{"model": "image flow-matching model", "dataset": "made-up waving flags", "train_examples": 195000, "image_size": 32, "horizontal_flip": false, "conditioning": "none", "arch": "unet", "objective": "flow_matching", "cond_dim": 192, "logit_normal_time": true, "norm": "groupnorm", "hidden_act": "relu", "weight_standardization": false, "widths": [64, 128, 128], "blocks_per_level": 2, "scale_shift_norm": false, "attention": true, "upsampling": "nearest_conv", "init": "trunc_normal_002", "residual_init": "none", "optimizer": "adamw", "learning_rate": 0.0024, "beta1": 0.9, "beta2": 0.98, "eps": 1e-08, "max_grad_norm": 3.0, "ema_decay": 0.99, "max_steps": 13100, "batch_size": 128, "epochs": 8.6, "lr_schedule": "cosine", "final_lr_fraction": 0.01, "warmup_steps": 390, "weight_decay": 0.1}
Rows from block 9, named by matrix and row number. Rows with one number belong to one channel. Each number is 128 + 24 x the weight over the matrix's rms, rounded and kept within 0 to 255. All counts start at 0.
# convs0: first 3x3 conv (model.decb.0.1.convs.0.weight, 128x128x3x3), inputs 48-63, a 3x3 kernel for each
# convs1: second 3x3 conv (model.decb.0.1.convs.1.weight, 128x128x3x3, transposed), outputs 48-63, a 3x3 kernel for each
convs0.53 [123 131 137 119 132 137 115 115 142 134 127 140 122 120 138 122 123 117 104 149 157 139 109 140 136  92 111 139 114 130 157 103 109 121 101 134  75  83 101 108 128 136 127 110 132 130 143 127 149 150 139 123 141 139 156 142 127 144 117 136 138 125 136 148 150 116 125 126  73 132 109 134 154  79 127 134  85 121 103 105 135  90 121 112 125 110  98 104 107  96 112 104  78  93 113 110 113 146 126 115 101 115 130 134 132 148 144 126 126 149 111 128 157 125 122 141 116 144 144 128 140 159 164 139 147 135 136 130 142 138 134 145 118 133 141 113 147 117 109 161 110  96  95 101]
convs0.54 [113 134 127 127 166 140 117 131  98  93 113 126 104 132 138  93 115 116 148 116 137 156 142 158 125  86 132 117 154 169 106 153 138 100 118 129 125 121 121 111 135 147 119 134 122 130 170 126 138 156 112 126 159 119 122 113 120 126 133 121 116 130  99 140 156 149 125  89 135 117  74 122 129  97 127 148 125 131 161 136 122 153 125 143 143 132 126 170 146 165 134 134 130 121 156 132 118 154 130 162 134 134 112 102 123 148 159 160  86 117 136 122 157 153 113 120 138 122 139 139 120 154 125 120 148 128 118 149 114 124 153 130 119 136 127 146 138 144 119 155 134 122 141 136]
convs0.55 [160 147 125 153 143 115 158  96  94 149 160 138 139 135 130 121 146 108 135 132 157 136 121 152 165  96  86 101 186 144 123 111 157 117 115  87 163 108 175 144 132 107 131 120 128 118 125 105 140 104 110 145 127 125 141  99 129 150 144 140  98  71 113 137 165 148 149 149 139 153 111 137 151 134 112 139 159 152 163 125 174 136 109 139 119 197 169 167 104 190  96  97 104  91  80  81  98  52  83 191 115 137 100 131 108 154 120 152 126 137 132 124 124 129 141 114 107 138 134 137 144 162 145 146 171 141 133 142 136  94 125 144 131 114 118 151 128 133 140 137 135 172  90  93]
convs0.56 [108 109  98 160 145 127 132 117 107 120 107 100 116 106 118 115 109 109 143 128 147 108 106 119 155 152 130 110 168 147 112 145 146 101  95 119 111 131 132 121 144 133 117 153 146 124 131 138 116 136 125 122 137 132 134 153 148 114 155 141 125 131 111 126 108 122 109  98 103 121 116 132 127 111 126 134 110 138 165 142 135 136 141 116 106 119  98 147 145 113 136 138 130 166 159 154 160 121 132 138 118 118 123 130 144 131 116 149 130 132 111 142 128 113 143 116  90 115 133 136 111 134 142 140 141 137 119 105 103 112 132 105  85 133 114 129 124 131 132 132 133 149 137  99]
convs1.53 [130 147 160 103 155 162 127 156 145 130 138 141 127 122 130 123 140 144 138 121 131 126 129 159 127 125 145 117 118 161  80  87 147  94  96 116 135 139  95 124 172 124 128 179 131 129 145 101 129  82  82 100 104 113 132 121 148 143 109 139 126 114 139 138 103 139  95  76 106 100  77 131 129 124 126 142 162 128 167 155 146 125 158 142 134 107 153 124 106  95 110 130 148 110 108 166  94 105 131 127 129 142  86  58 132  91  81 138  97 162 120 114 124 132 133 148 139  87 128  92 122 183 115 110 132 127 105 146 109 109 136 100 112 124  86 111 128 112 106 148 118  93 121 105]
convs1.54 [171 131 139 137 120 138 121 103 111 165 152 149 132 109 116 161 155 168 148 109 125  91  59 141  91  69 112 124 104 114 129 135 135  89 116  91 102 106 108 124 131 135 134 160 146 110 156 151 122 146 150 114 119 117 121 120 140 124 115 137 131 122 160 116 144 129 128 140 103 122 129 139 143 103 110 162 150 134 138  96 108 104 131 132 129 147 135  92  66 116 113 101  81 124  94  90 143 105  96 136 116  91 129 108 120 153 160 159 106 109 124 125 118 112 150 130 143 149 158 153 154 132 140 158 160 155 113 134 110 179 166 116 191 204 147 114 130 154  88  89 120  96  63 124]
convs1.55 [115  86 146 166 123 127  85 140 117 136 129 105 129 148 151 123 107 120 133 119 155 129  47 139 142 168 125  91  64 113 102 137 146 129 165 127 121 103  84 162 121 122 135 114 130 157 178 125 184 216 124 147 146 136 168 128 144 135 189  87 163  77 108 140 106  84 173 188 128 109 117 127 117  71  85  77 110  95 107 166 145 171 116 132 122 116  83 117 101 128 139  91 166 145 145  63 179 107 126 133 126 106 129 122 108  50 202 141 122  71 155 148 194  58 131 151  84  75  95 124 112 108 133 112 133 149 114 114 105 119 151 125 129 132 148  88  75 158 106 117  74 101  65 123]
convs1.56 [108  94 119 127 120 107 108 123 127 148 119 117 206 174 169 140 120 137 105 108 102 103 105 105 111 129 124  85 151 135  92 181 122  94 150 109 146 125 134 102 110 132 137 139 124 141 164 135 135 144 134 162 134 131 121 146 135 174 159 149 132 112 141  85  76  98 126 123 101 158 151 150 136 150 137 105 102 112 111 122 113 114 147 139 138 174 141 105 154 127 124 133 138 113 174 160  57  94 100 112  55  87 130 136 156  71 110 103 106 151 124 124 116  81 154 177 133 125 159 131 124 138 121 125 138 143 123 150 137 124 166 132 136 169 131  76 121 168 125 140 166 137 152 169]